Rows from block 9, named by matrix and row number. Each number is 128 + 24 x the weight over its row's rms, rounded and kept within 0 to 255. All counts start at 0. After the name is the row's rms in percent of the matrix's.
# b500: branch 3 reduce pointwise conv (model.blocks.9.b5.0.0.weight, 84x384x1x1, standardized in use), inputs 192-383
b500.32 084 [117 128 128  84 128 128  83 149 128 128 128 101 109 147 128 106 125 157 128 113 157 128 128 157  87 128 128 149 130 142  93 177 128 128  76 128 128  88 150  96 131 128 128 128 128 145 157 128 141 128 128 128 147  94  93 227  94 103 128 128 136 128 128 118 143 128 172 128 128 137 128 157 159 128 128 128 108 128 128 163 161 155 136 128 128 118 128 145 202  82 177 128 128 139 128 128 128 128 128 128 155 128 159 109 128 172  56 128 141 128 128 128 148 128 127 149 128 160 149 142 159 128 128 124 125 128 127 128 128 101 128 128 128 136 187 131 128 128 128 128  88 128 128 146 128 128 128 117 128 167 128 128 128 140 128 153 116 128 170 128 128 128 147 146 125 128 174 142 128 128 128 148 146 128 138 128 148 128 128 147 128 104 174 128 128 143 128 135 128 114 128 128]
b500.33 083 [168 135 128 128  85 128 128 151 128  85 128 128 163 128 128 154 106 128 121 116 128 156 128 128 210 128 132 128 128 131 128 128 130  65 128 122 153 103 128 105 107 144  56 161 128 128  96 128 180 128 128 128 135 128 128 128  97  86  95 128 180 128 128 128 128 128 128  96 152 115 128 120 128 128 128 128 128 128 128 128 128 117 152 128 189 128  88 128 128 128 128 128 162 128 165 128 128 169 128 179  64 111 146 128 128 128 135 128 128 103 144 128 119 128 128 128 128 140 128 128 128 128 114 128 128 128 128 128 153 165 128 128  90 128 138 133 170 128 131 122  95 128 128 144 128 128 128 128 128 128 147 128  85 128 136 128 128 128 128  96 100 153 218 122 128  88 128 138 137 126 128 128 128 128 128 100  82 128 128 128 119 128 128 128 128 128 128 128 126 128 147 140]
b500.34 108 [128  75 120 102 159 128 158 129 128 128 122  90 128 144 128 128 159 145  90 109 128 128 192 128  88 128 158 128 128 128  24 169 153 128 128 128 128 128 128 128 112  96 117 128 129 128 117   1 128 123 128 159 128 128  94 128 135 128 108 134 128 128 109 141  93 128 128  60 128 163 128 128 128 121 128 185  85 123  82 141 109 195  87 128 117 128 128 120 128 170 117 128 128 128 158 128 172 128 141 128 128 128 137 128 114 128 128 163 128 146  91  80 128 128 128 135 128 128 169 128 128 128 128  93 128 137 126 128 151 128 128 128 123 116 128 128 163 128 134 112 151 116  89 179 128 136 128 128 128 128 100 128 101 103 206 106 175  95  74 132 111 128 128 106  99 128 182  97 169 128 159 128 128 108 128 104 128 128 108 128 128 128 128 128 128 126 154 128 104 128 141 128]
b500.35 094 [117 128 167 145  94 128 128 170 134 127 128  54  87 128 128 138 128 119 128 128 128 128 128  93 128 128 128 128  93 165 149 133 128 128  94 158 197 128 128 165 100 128  82 165 133 128 128 112 128 139 128 161 128 213 128 128 128 118 128 144 139 202  91 128 105 128 128 109 128 128 151 137 128 128 130 143 140 134 136 128 128 128 118 116 128 128 147 128 128 128 128 128 132 128 128 128 128 138 128 128 149 128 128 128 128 200 128  88 128 128 128 128 177  99 128 128 107 128 128 125 128 128 128 138  92 130 128 168  96 139 101 152 128 128  67 128 128 130 128 157 128  80 128 128 158 128 128 121 159 103 128 128 128  84 128 128 142 137 121 128 128 128 128 186 128 166 128 128 123 128 109 150 128 128 128 144  76 128 119 188  92 182 110 128 128 134 128 173 128 128  94 128]
b500.36 078 [128  54 168 128 128 128  93 197 128 128 130 160 128 152 117 128 127 128 128 128 144 128 128 128 148 128 128 128 128 128  59 128 183 170 128 128 128 149 115  98 158 128 128 128 145 128 128 128 128  97 128 106 152 109 128 128 104 128 128  90 138 128 128 128 128 128  87 128 128 128 112 158 128 157 128 107 126 156 128 128 101 128 148 138 128 128 161 155 128 135 113 128 128  99 101 128 166 128 128  76 128 128 128 126 113 128 181 128  82  92 107 128 133 128 128 128 161 160 128 128 186 128 128 128 159  80 126 128 128 128 181 166 126 186 128 139 138  92 105 128 115 114 128 108 128 158 128 128 128 101 118 152 128 127 132  92 128 163 128 153 108 128 128 128  75 135 128 147 128 128 174 181 128 128 158 128 120 128 128 141 128 128 128 144 128 128 139 128 128 128 120 126]
b500.37 100 [128 128  99 133 128 134 112 128  98 134 128 128 122 108 128 125 128 128 128 158 163 128 113 128 134  95 188 128 105 128 126 146 117 128 110  77 119 128 128 114 127 128 128 128 128 128 128 116  84  84 127 128 176 100 128 128 107 128  91 128  98 128 170 128 117 107  95 128 153  46 128 128 128 136 128 225 128 128  89 157 117 128 128 128  89 128 147 128 122 128 128 130 129 132 128 169 113 119 128 128 128 128 147 128 126 134 128 128  65 128 218 128 117 175 131 128 128 128 128 136 128 131 128 128  91 128 147 121 128 128 188 181 128 133  95 162 129 128 181 140 128 128 185 128 128 153 111 128  51 120 128  96  98 129 155 128  89 124 128 128 102 202 124  99 159 128 128 128 128 128 128 128 128 185 150 166 128 128 128 131  85 109 128 139 123 128 174 143 128 153 102  87]
b500.38 102 [128 129 140 128 128 136  93 128 133 100 128 128 137 174 140 111 128 128 108 128 131 128 128 126 128 114  99  57 128 128 128  95 128 128 128 128 128 128 101 128  75 128 128 149 117 141 128  95 205 158 128 128 168 128 168 166 128 116 128 128 128 106 128 154 157 135 128 128  75 128 122 102 128  94 128 128 128  82 128 128 116 128 177  93 124 108 110 134 128 184 128 128 128 128 134 131 128 128 167 128 143 219 128 134 128 123 111 128 128 128 142 146 122 150 143  89  87 176 150 168 145 128 178 151 128 128 128 128  96 128 183 183 209 128 128 131 140 128 128 134 128 105 182 128 128 128 154 128 128 128 163 146 118  94 128 128 128 106 167 128 128 136 136 124 137  31 184 128 128 128 146 128 117 157 133 128 128 134 111 138 128 148 128 143 128 145 128 127 128  71 166 163]
b500.39 089 [ 80 128 186 143 128 160  78 128 128 140 142 128 128  72 138 112 128 128 128 128 134 128 166 128 128 128 124 128 108  83 128 166 128 128 128 126 128 180 128 128 128 132 186 128 112 128 128  60 128  83 165 128 128 128 128 124 128 128 128 128 128 128 128  86 128 146 155 169  81  63 150 128 101 128 128 159 181 158 128 152 128 128 128 140 149 128 141 128 149 103 128 128 157 128 128 175 159 128 128 128 128 128 119 128  92 154 128 128 128  71 128 111 128 128 184 128 174  93 128 115 128 128 128 128 128 128 128 145 107 128  81 128  71 128 128 128 128  54 128 129 174 128 128 128 128 128 128 128 128 128 128 176 131 151 128 128 152 128 172 128 128 108 128 141 134 128 128 128 128  83 128 159 124 128 128  74 128 167 128 128 118 127 106 128 199 159 128 147 128 128 128 181]
b500.40 079 [128  95 128 162 128 151 128 128 128 128 136 128 128 128 143 128 132 128 128  91 152 128 128 128 155 128 128 128  83 174 128 140 128 128 128 128 180 127 154 128 145 106 128 118 128 138 128 128 128 128 128 131 128 123 128  72 128 128 128 117 128 128 128 128 128 102 128 128 131  83 128 128 128 128 128  98 128 128 142 128 210 128 149 160 159 128 128 128 181 128 111  90 128 128 121 129 128 128 163 166 128 139  86 141 128 128 105  69  82 144  93 128 128 128 117 128 128 128 128 128 128 128 116 144 128 128 128 106 128 128 121 159 128 128 128 128 128 113 132  98 126 128 128  80 128 128 128 128 128 128 128 128 113 139 128 154 128 120  92 128 128 170 127 149 128 128 128 128 128 128 128 147 128 114 128  85 197 128 128 128 128 123 128 128 128 154 108 128 128 128 122 128]
b500.41 088 [128 128 128 128 138 131 137 110 128 128 128 128 114 128 128 128 159 128 128 128 158 128 181 128 128 135 135 128 128 128 128 128 128 136 128 128 128 113 128 128 109 114  86 127 128 123 165  94  86 144 128 128 128 128 115 128 128 121  98 106  73 128 134 161 128 128 119 128 122  88 129 196 128 192  85 128 121 152 128 128 128 155 129 125 167 118 130 128 128  83 150  98 128 159 169 109 137 131 128 128  46 128 156 177 128 128 136  77 127 128 128 128 109 128 157 128 128 114 102 114 165 105 128 211  78 128 144 102 128 128 128 128 132 128 128  93 128 139  97 128 115 128 106 120 128 144 128 155 132 128 106 128 128 128 128 120 128 128 128  86 116 128 127 116 119 128 104 128 128  98 128 103 128 128 128 128 144 117 101 128 128 174 128 128 128 128 130 128 119 128 128 128]
b500.42 104 [154 128 176 128  86 162 105 128 128 174 144 128 128 128 133 126 149 128 128 128 140 130 102  85 113 128 128 109 112 128 135 131 171 128 133 128 115  88 128 190 179 102 177 128  73 130  60 128 128  39 136 123 128 160 128 128 116 142 116 116 128 158 128 125 128 138 128 149 128 128 128 128 219 109 150  87 128 128 126 144 128 128 130 128 133 184 128  73 102 128 167 116 141 118 128 128 141  96 128  74 151 107 128  44 128 128 128 151 128 112 161 146 128 128  37 133 147 150 128 134 128 134 168  97 128 108 117 128 128  82 123 145 171 103 128 128 105 128 128 128 128 127 129 128  97 151 128 151 128 194 142 126 122 128 164 119 125 128 128  84 128 128 128 128 143  94 128 149 128 128 138 128 146 128  89 196 124 114 145 123 123 138 140 126 128 128 170 128 128 127 128 148]
b500.43 092 [128 139 128 152 110 144 149 128 128 128 128 128  57 128 125 128 124 136 151 128  91 180 128 145 153 160 195 128 145 128 128 128 156 136 109 128 128  94 169 128 128 128 128 137 128 128 128  77 117  91 180 155 192 128 174  84 120 165 128 128 128 139 128 128 150 123 128 128 169 156  75 128 183 128 128 128 128  88 128 128 137 128 128 128 128 139 128 120 160 128 117 128 128 128 117 203 128  80 130 104 136 128 128 128 103 179 128 128 125 128 137 128 128 191 130 164 147 128 128 115 128 152 128 165 128 156 164 128 106 128 128 150 128 128 128 138 127 195 155 128 128 128 128 128 128 128 107 152 128 151 128 128 128 128 128 128 128 128 128 117 116 145 121 128 109 142  96 128 128 128 128 136 128 192 128 186  88 128 128 128 123 128 183 128 128  76 128 128 128 156  57 140]
b500.44 113 [128  77 163 128 162  84 112 115 102 179 130 129 128 177 128 119 137 153 128 118 128 150 143  98 128 128  77 128 152  80 133 105 128 128 150  66 128 128 128 128 147 209 120 176 131 136 108 128 128 128 103 128 132 128  67 159 134 120 128 104 128 128 105  88 128 128  73 122 128 128  77 128 128 165 128  74 132  75 122  78  75 128 133 128 128 128 128 128 125 138 105 134 128 128 124 111  94  79 128  52 105 128 128 187  87 128 128 104 128 128 128 123 187  98 138 128 128 122 128 142 128  87 128 128 128 118 156 128 128 127 147  99 128 107  47 128 128 105 128 128 104 128 128 128 128 193 128 102 128 128 128  96 146 156 128 127 103 141 128 128 128 128 142 128 134 127 160 128 106 114 130 128 128 128 114 128 122 128 156 128 157 128 100 128 120 172 141 128 128 118 109 128]
b500.45 090 [128 184 125 128 167 128 124 124 128 114 128 128 128 128 170 143 141 102 103 128 105 128  95 128 107 128 128 128 154 128 128 132 116 128 162 113 128 128 128 175 128 153 128 128 124 159 128 119 128 128 162 128 128 157 128 128 141 169 128 143 128 129 186 113 114 128 109 143 183 128  97 160 128  85 138 128 128 133 128 128 193 120 128 128 133 128 128 128 128 128 128 132  99 128 116 128 137 158 139 171 108 151  78 115 145 128 167  82 102 128 128 156 128 128 173  86 131 128 128  92 128 128 103 154 163 128 152 128 115 128  96 129 128  86 124 128 128  95 128 128 128 103 143  53 128 140 128 132 128 128 128 128 128 104  78 128 128 146 157 128 128 128  95 142 145 156 128 137 154 163 128 128 104  93 184 128 124 128 129 128 128 122 128 154 117 128 142 128 117 106 101 128]
b500.46 083 [128 255 128 128 120 128 128 161 135 128 128  75 128 128 128 128 128 128 128 128 128 128 109  87 128 128 128 128 128 158 113 128 128 128 128 141 125 117 149 139 128 132 128 128 147 128 122 128 128  80 153 128 142 128 128 128 128 128 128 128 188 128  91 105 128 128 128 128 128 128 128 128 156 115 158 128 128 128 128 128 130 128 169 134 128 155 113 133 142 137 128 174 113  98  83 128 128 128 167 128 128  92 138 128 186 118 128 147 128 128 128 128 131 138 128 128 128 161 174 164 141 128 128 154 103 130 128 125 128 111 128 152 128 128 128 143 128 151 107 128 158 128 130 135 128 128 128 128 158 125 137 101  93 131 128 117  96 119 128 109 170  91 128 128 128 128 128 128 128 120 128 128 129 128 128 112 132 121 128 128 123 128 128 128 128 128 103 145 128 128  73 128]
b500.47 096 [110 145 128 151 165  95 121  99 117 157 128 128  78 128 128 184 128  77 128 165 128 128 128 163 104 126 156 128 125 113 152 142 128 128 131 128 128 168  83  14 128 141 130 128 128 101 145 128 128 119 129 128 128 128 130 128 155 151 128 128 136 128  91 167 128 128  94 128  98 128 171 128 128 128 135 128 128 128 128 128 177 118 128 147 175  90  83 128 128 136 124 128 102 144 144 142 114 128 128 204 128 128 128 135 128 139 128 128 174 104 128 128 142 142 116 128 128 140 148 144 192 128 179 128 128 128 179 128 128 128 123 128 128 115 128 128 128 128 128 128 163 128 161 128 128 128 130  79 128 172 130 128 128 126 128 182 128 128 128 128  97 128 122 128 138 123 128  87 128 135 128 128 128  82 128 180 182 133 141  78 185 133 126  73 115 128 128 128 128 111  77 128]
b500.48 087 [128 124 139  96 106 175 128 128 128 173 118 128 128 126  57  80 111  94 128 135 128 124 128  97 143 134  75 128 144 127 128 121 128 128 160 120 128 128 128 128 128 179  80 155 128 124  41 128 131 120 128 128 128 128 116  85 183 128 113 128 143 152 128 176  88 128 128 128 108 106 128 128 135 142 128 146 160 176 128 128 128 128 128 128 124 130  94 136 128 142 128 128 143 128 107 128 128 128 117 159 128  93 128 130 128  67 128 179 128 205 128 128 116 128 203 128 201 122 128 128 128 136  65 100 128 128 118 128 103 128 128 128 128 128 128 149 128 182 128 106 117 141 128 108 128 162 128 130 128 128 128 117 128 128 128 128 128 145 128 128 128 119 128 111 128 128 128 177 152 128 164 126 124 128 128 199 120 128 128 128 146 128 128 128 141 128 128 150 128 142 128 167]
b500.49 106 [128 101 128 171 128 113 128  93 163  81 128  95 128 128 128 128 183  75 128 128 128 128 101 128 128 128 128 128  64 128 128 128 154 170 128 102 128 163 128 128 124 128 130 128 110 102 136 134 141 128 109 128 128 147 128 128 125 128 115 122 128  78 127 128 128 159 128 177 128 138 120 109 151 130 128 128 128 128 128 113 128 114 127 158 128 112 128 128 128 128 128 139 110 101 128  95 128 115 146  77 128 132 139 165 128 168 111 135  41 101 152 119 141 159 144 139  84 128 187 128 128 128 128 128 128 128  92 128 128 128 128 128 128 128 144  83 128 128 128 104 128  88 128 106 145 128 127 128 130 128 128 128 152 128  90 128 117 159 128 157 128 140 155 167 159 128 128 128 128 142 154 128 137 101 125 128 128 128 157 167 150 128 128 126 128 128 128 144 128 128 128 127]
b500.50 095 [128 128 105 137 103 128 128 100 141  81 164 128 128 104 128 135 203 128 128 205 142  95 150 166 128 134 113 128 128 130  77 128 137  84 128  71 180 228 128 128 128 128 127 169 128 128 128 128 128 128 128 136 128 158 165 128 128 128 128 161 128 128 138 135 128 128 128 128 148 128 162 128  99 128 128  69 128 128 128 128 101 186 128 103 145 102 128 169 129 128 111 138 101 100 128 128 107 177  87 128 116  93 104 128 112 100 177 128 173 128 128 134 128 128 128 100 170 147 128 150  80 128 115 128 201 128 132 128 128 187 199 122 159 128  94 128 128 152  77 128 128 109  90 148 128 128 128 106 128 128 128 128 128 128 128 128  71 128 128 128 128 165 128 162 128 121 128 128 157 159 128 128 128 210  98 174  74 164 128 128 128 128 128 128 128 165 128 135 176 128 133 128]
b500.51 077 [128 128 128 128 117 141  90 134 128 128 128 128 154 128 128 151 130 128  94 163 128 119 128 125 128 128 139 135 128 128 128 128 128 128 128 151  79 124 136 128 128 128 145 113 128 184 160 128 128 119 153  68 158  57 116 128 128  75 128 128 118  99 128  44 128 124 128  94 135 128 128 137 128  86 165 103 152 110 128 128 128 128 160 128 128 128 128 149 128 130 121 132 121 118 128 117 128 102 142 128 142 149  81 102 131 115 101 189 128 128 147 102 128 151 128 128 102 128 128 128 177 153 134 128 128  82 101 121 109 104 146 183 136 128 128 128  96 128 128 128 128 128 128 128 128 104 128 128 128 128 128  63 128 128 128 128 103  93 128 134 172 159 128 149 128 121 128 128 128 124 128 128 128 128 146 128 128 128 128 128 128 128 128 147 128 139 128 128 128 128 126 128]
b500.52 115 [116 128 201  77 128 128 128 128 130 102 128 128 128 102 128 130 128 128 128 116 128 128 128 117  98 128  99 118  62 160 128 128 128 128 134 128 128 128 104 120  76 128 128 128 128 146 128 121 163 135 117 128 128 128 128  85 128 128 137 121 128 128 128  88 108 128 128  88 128 184 133 112  90 118 127 128 128 128 128 128 125 128 169 133  77 128  56 141 114 128 128 133 100 128  98 128 128 228 128 128 115 128 128 153 128 128 106 128 219 167 101 128 176 128 128  95 169 128 128 156 128 128 128 128 151  85  78 128 128 128 103  82 112 157 128 128 139 119 136 128 128 128 133 128 175 128 133 153  92 148 181 128 128 136 119 128 128 128  96 128 177 128 128 128 128 128 128 123 191  87 128 128 103 164 154 140 128 142 128 128 128 194 133 149 128 148 151 128 152 128 128 153]
b500.53 097 [ 83  94 162 115 128 128 208 128  89 132 147 128 128 231 128 128 156 131 204 128 128 121 136 128 180 128 128 118 128 128 203 128 128 128 128 128  98 122 128  82 128 128 128 128 128  97  82 129 128 128 160 143 128 128 128 128 102 128 128 154 161  96 128 162 127 128 128 128 125 122 166 128 128 128 128 128 128  93 116 138 114 128 150 128 175 150 128 128 106 128 128 146 169 128 128 152 128 128  94 128 103 128 131 130 128 128 101 109 140 161 128 128  82 128 128  66 131 128 128 128  93 128  65  94  97 114 128 143 128 128 128 128 111  69 128 162 102 128 104  21  93 128 132 169 128 128 102 128 128 128 128 128  93 102 148 123  92 128 128 128 128 103 194 141 128 128 125 128 128 128 154 181 128 143 137 128 128 128 128 128 164 155 128 128  90 111 128 128 128 128 128  98]
b500.54 083 [128 128 111 128 128 128 128 173 128 128 128 128 128 128 125 144 159 116 128 128 161 128 139 126 114 128 128 128 128 128 140 154 150 149 122 128 128 128 128  63 150  92 151 128 128 128 128 160 121 128 128 128 128 128 110 128 128 128 148 106 128 156 128 128 128 128 128 128 128 128 128 137 128 128 128 185  69 128 125 128 128 189 128 128 128 128 143 133 128 128 128 128 108  99 139 128 113 163 128  99 128 128 116 128 128 125 113 128  89 154 128 128 128 111 128 128  98 144 128 128 128 128 128 128 128 128 103 128 128 128 116 128 128 128  87 128 128 128 132 125 106  80 128 128 123 128 108 128 113  87 128 122 128 128 108 128 128 128 128 156 128  77 137 128 128 128 115 128 128 121  87 128 128 141  95 128  78 117  97 128 128 128 128 128 128 128  88 167 128 128 128 103]
b500.55 116 [144 135 128 128 137 141 195 128 128 126 128 128 166 128 119 128 128 128 128 128  85 128  47 128 128 128 128 128 163 128 128 128 155 128  96 128 111 154 128  61 128 106 152  85  77 100 128 172 128 128 128 135  86 128 128 137 147 128 102 128 110 128 147 185 128 147 128 128 195 128 152 129 119 128 169 128 128 128  53 100 128 128 145 148  79 152 128 128 128 128 128 159 147 128  84 128 128 128 109 128  62 133  10 128 113 127 128 169 128 110 128 128 176 169 128 128 128 125 128 128 114 128 128 140 128 124 128 128 128 128  77 143 129 128 129 128 128 125 128 128 173 131 128  90 120 140 128 128 115 171 128 128 120 128 167 173 164 140 128 119 128 128 128 128 125 173 128 148 128 142 128 128 128 128 141 146 128 150 128 128  91 118 141 112 128 128 183 168 128 128 128 119]
b500.56 104 [128 163 128 159 114 128 128 149  62 128 180 140 128 168 138 128  99 128 128 117 160  73 128 128 128 128 180 133 128 144 110 104 166 128 128 110 114 133 186 128 128 128 128 145 136 108  90 128 115 160 128 128 110 128 206 128 128 128 128 128 128 196  97 133 108 152 167 128  76 150 141 105 128 148 112  89 128 128  80 128 128 112 103 109 128 140 122 128 138 151 128 153 104 128 128 128 157 128  37 155 128 128 128 128 128 107 128 128 128  81 108 156 128  67 100 128 128 128 134 167 135 159 137 128 128 128 128 148 128 128 112 154 128 151  42 128 130 128 139 159 117 128 128 128 148 164 139 128 128  81 158 132 128 128 127 124 162 128  96 128 128 110 134 111  91 128 128 128 175 138 128 101 180 128 128  74 128 152 128 151 148 128 128 128 128 134 128 145 155 102  91 127]
b500.57 121 [116 179 114  91 128  84 173 144 130 128 128 123 128 106 102 147 128 129 109 128 166 128 141 128 160 128 128 128  95 128  60 128 128 128 128 128 128  31 128 128 128 128 105 104 128 128  97 125 130 128 128 114 190 128  94 128 128 128 128 128 179 113  63 129 128 147 128  76 128 128 128 128 128 128  63 143 118 128 128 128 112 128 148 128 128 151 128  95 113 128 128 163 177 117 128 113 147 128  84 128 128 128 128 137 143 157 128 128 137 140 171 128 128 128 145 104 149 128 142 128 128 128 106 132 128 128 128 180 128 115 155 136 128  83 128 170 164 124 128 128 135 128 115 128 182 132 173 139 113  92 115 114 128 128 128 128 156 117 127 128 128 130 144 148 128 128 106 128 167 139 118 128  74 128 128 128 169 128 128 185 145 137 128 128 120 128 123  91 128 131 128 128]
b500.58 083 [ 83 136 128 128 106 123 128 108 122 128 139 125 128 142 114 136  87 123 157 144 102  91 186 166 128 109 128 128 128 128 128 128 128 128 128 132  75 173 144 128  78 162 128 128 102 125  76 166 191 128 158 128 128 167 128 128 104 128 255 128 153 128 128 128 128 128 128 128  90 216 128 112 129 119 139 128 128 122 128  91 168 153 128 106 128  93 128 128  99 128 190 128 128 128 128 128 128 128 102 128 163 142  76 147 119 128 128 128 128 163 128 128 128  79  90 128 162 128  95 169 128 107 128 165 128 128 194 128 189 128 169 142 128 102 164 128 128 128 153 128 128 128 128 139 128  98 128 128 130 128 128 128 106 128 107 128 128 104 128 135 128 128 135 125 128 128 128 128 149 128 128 128  94 128 128 128 151 142 128 128 128 128 135 128 154 130 128 134 147 128 128 128]
b500.59 101 [ 98 128 128 128 128 155 142  70 128 128 110 128 128 128 128 131 128 176 128 128 131 108 128 149 128 128 128 128 128 128  96 128 118 128 128 128 128 136 110 128  63 125 123 112 128 120 128 120  92 128 128 109 119 128  83 128  92 141 169 128 128 128 128 128 117  74  92 128 128 128 161 128 102  69 157 128 162 117 117 128 128  86 128 128 128 166 121 139 128 188 128 128 128 133 134 128 131  99 143 199  62 131 128 146 151 128  88 128 154 128 128 128 128 128 128 117 128 179 149 136 201 128 128 133 128 183 128 128 107 128 128 144 161 128 142 128 113 128 128 128 128 146 128 140 146 128 128 121 116 128 128 128 117 128 128 128 128 128 128 128 128 174 143 137 128 128 128 107 128 128 128 128  83 114 187 124 128 128 128 119 126 128 164 128 109 115 128 135 128 128 128 180]
b500.60 096 [128 128 128 101 128 137 117 128 105  94 109 127 128 130 128 136 128 128 185 128 128 102 160 128 128 128 136 182 153  85 128  99 128 128 128  67 128 128  98 128 128 128 128 111 196 128 213  55 128 158 138 127 128 128 128 134  79 106 128 128 160 128 128 101 128 115 128  90 115 128 128 128 133 128 128 128 113 128 163  98 111 128  66 128 128 126 128 128  90  68 128 117 109 128 117 128 128 128  78 100  79 128 137 139 128 128 132 128 128 149 128  91 128 128 128 141 128 128 128 128 128 112  94 102 158 128 128 145 128  76 137  92 128  93 160  56 128 128 128 154 132 146  63 128 128 128  73 128 128 121 126 128 175 128 128 112 128 128 128 128 115 150 140 128 128 128 128  87 128 140  96 118 141 128 128 178 128  98 128 128 128 102 128 128 128 107 128 128 128 128 130 101]
b500.61 114 [128 128  57 128 100 102 102 128 185 141 128 124 128 120 148 128 101 180 128 102  96 100  82 137 113 128 128 181 128 126 147 128 174 128 148 114  81  70 128 128 128  97 127  78 137 121 128 141 134 128 140 171 128 128 106 167 128 108 128 146 157 128 128 128 103 128 128 128 101 139 128  81 137 162  80 102 115 128 128  92 192 162  97 128  70  89 132 115 102 128 112  68 128 159 128 114 130 128 139 128 128  85  99 128  94 128 136 128 118 128 104 132 129 132 176 128 128 128 128 128  88 128 139 133 170 100 111 128 128 141 151 173  65 128 128 128 128 128  66 127 101 111 113 128  69 128 147  66 128 128 177 128 158  77 106  90 134 128 139  78 128 128 143 102 128  93 167 140 128 128 128 213 128 128 128 128 119 153 117 128  94 128 165 106 128 128 142 128 112 138 127 128]
b500.62 056 [128 145 128 151 128 129 128 105 116 130 128 128 128 108 128  74 128 106 128 128  95 128 106 128 115 128 128 120 128 128 128 128 103 128 128 128 128 128 128 128 128 128 123 131  76  91 112 153  67 128 131 128 128 128 142 128 128 128 128 128  66 128 128 135 131 128 128 112 128  87 128 128 128 128 128 129 128 133 128 128 128 128 128 128 119 128 128 128 128 128 135 128 128 157 128 128 128 128 128 191 128 140 128  79 128 128 128 128 128 128 128 144 128 128 135 202 112 128 108 128 128 128 100 179 128 152 128 100 128 128 128 128 128  92  93 128 128 128 128 128 128 128 145 128 128 128 128 127 128  81 117 128 128 112 106 128 128 128 128 163  88 128 128 128 128 128 128 128 128 104 128 128 128 128 128 128 128  73 128 128  82 128 128 128 128 145 128 128 128 128 128 128]
b500.63 129 [128 141 176 128 128 128 128 128 128 152 128 128 128 168 146 128 111 136 128 128 128 148 128 136 138 128 128 126 141 136  88 160 128 128 166 117 178 121  78 128 128 137  98  97 126 121 131  73 128 152 139 128 128 128  82 128 127 128 128 128 152 128 128 162 128 111 117  93 128 128 128 122 128 102 157 157 188 128 128 176  86 110 161 128 128 128 128 128 128 128 128 128 141 128 223 128  79 128 128 103 128  99 128 128 128  99 109 158 150 124 119 135  85 128 128 181 128 128 125 114 149 128 168 161 142 140 215 124  75 128 128 139 139 128 101 128 175 128 112 133 125 117  89  81 128 128 128 128 134 173 128 128 172 128 151 128 128 128 128 128 128 128 117 128 128 198 128 126 128 153 148 128  76 118  98 128 142 128 198 128 147  55 128 116 137 128 128 128  81 128 144 128]
b500.64 080 [126 150 128 128 128 105 128 184 128 128 193 128 148 128 128  91 128  87 200 128 128 128 101 128 128 128 128 128 128 138 128 115 128 128 128 146 128 128 119 128 149 128 128 128 128 125 112 176 128 128  68 128 120 145 128 128 128 148 128 161 140 128 128 118 128 119 128 114 128 128  69  57 128 128 128 109 128  94 128  98 128 128 128 128 203 105 105 128 165 128 128 128  64 176 128 128  86 128 128  48 128 168 129  79 128 128 130 128 128 103 128 140 128 169 128  71 128 128 128 128 164 112  83 128 121 128 151 123 128  91 128 128 128  87 128 131 124 135 128 128 128 128 140 128 128 148 128 128 128 128  93 128 128 128 128 128 151 128 128  89 132  93 120 128 128 128 128 127 128 128 116 128 121 194 134 144 128 109 141 128 128 118 128 128 128 104 128 122 128 106 128 128]
b500.65 139 [134  94 128 118 147 128 128 128 128 128 128 128 185  77 128 128 128 138 128 173 130  93 110 150 108 111 148 128 150 128 128  95 128 108 128 210 168 138 128 184 172 128 126 119 128 162 128  85 128  93 128 131 160 128 128 158 128 128 128 128 158 128 128 128 128 146 147 128 128 128  94  94 128 128 128 100 128  74  94 128 146 151 143 133 107 138 128 113 128 167 167 128 105 118 128  84 146 164 100 128 128 100 127  83 128  96  79 119 128 116 128 168 122 189 128 128 112 128 128 126 126  83 128 116 173 123 158 138 128 128 128 119 128 122 129 128 128 128 128 132 128 128 139  92 128 128 110 128 128 117 150 128 128  93 128 128 128 108 155 128 154 156 160 128 128 128 145  87 128 147 128 146 133 128 124 152 110 128 126 165 155 128 126 123 163 128 128 128 102 128 128 128]
b500.66 101 [111 128 128 100 128 132 128 128 128 168 128  88 128 128 128  35 128 162 128 128 128 128 167  72 150 128 128 111 128 168 102 143 128 145 128 136 126 128 128 128 128 128 128 118 128 107 128 159 128 128 128 144 131 185 133 104 128 150 118 128 128 128 113 128 119 128 128 128 128 128 143  92 114 161 128 157 128 128 128 123 128 128 130 128 119 164  80  88 128 170  83 190 128 128 128 162 128 168 128 128 104 128 128 128 134 149  92 162 128 181 128 162 128 128  99 128 128 128 128  80 128 170  88 145 128  78 128 128 166  87 128  37 141 128 128 128  95  92 128  82 157 128 102 128 112 128 128 131 126 128 128 128 128 111 128 122 147 128 128 172 160 105 176 159 128 128 128 114 164 128 150 128 128 128 140 128 128 182 116 128 128 105 128 142 113 112 120 128 128 128 110  93]
b500.67 108 [128 128 128 167  48 128 159 128 146 128 162 151 121  87 172 147 128 128 128 128 143 138 128 128 128 139 138 128 112 128  84 119 107 138  61 120 128 128 112  96 112  39 148 128 129 129 128 128 140 128 179 139 128 128 158 128 116 128 128  83 176 128 130 128 128 173 164 128 152 128 162 128 128 128 128  95 128 152  84 134  98 106 128 146 147  96 128 163 139 116  93 128 128 171 128 150  99 128 128 128 148 135 128  95 128 166 157 101  99 128 149 167 128 128 128 128 102 128 128 116 128 128 133 140 104 128 144 139 128  98 128  78 161 128 190 128 128  93 140 124 136 129 128  69 128 141 122  96 121 135 152 170 102 106 146 136 156 128 128 133 128 128 128  77 139 144 129 113 128 128 128 128 111 145 165 128 128 128 150 128 134 126 119 128 128 128 119 128 194 155 115 145]
b500.68 108 [128 128 128 122 122 128 205 127 128 128 105 175 128 128 128 128 128 128 175 160  76 102 128 124 106 128 153 160 170 128 134 137 128 128 179 128 128 128 132 120 128 110 155 128 110 128 144  66 137 128  99 128 128 128  94 128 171 128 128 128 124  77  47 112 128 110  66 128 128 141 152 124 128 133  80 128 169 128 128 128 133 101 132 106 128  90 128 131 139 128  99 101 184 140  90 128 100  72  87 128 128 146 157 128 118 128 128 135 121 128 128 128 128  76 128 128 158 128 128 129 119 128 140 150 158 128  93 128 124  89 128 143 139 128 128  52 128 128 113 139 130 128 170 104 169 170 148  73 128 168 128 128 149 128 128 128 135 128 131 161 128  87 131 133 144 128 110 128 128 128 138 128  81 167  84 128 128 128 128 140 193 153  50 128 166 128 128 128 146 128 131 143]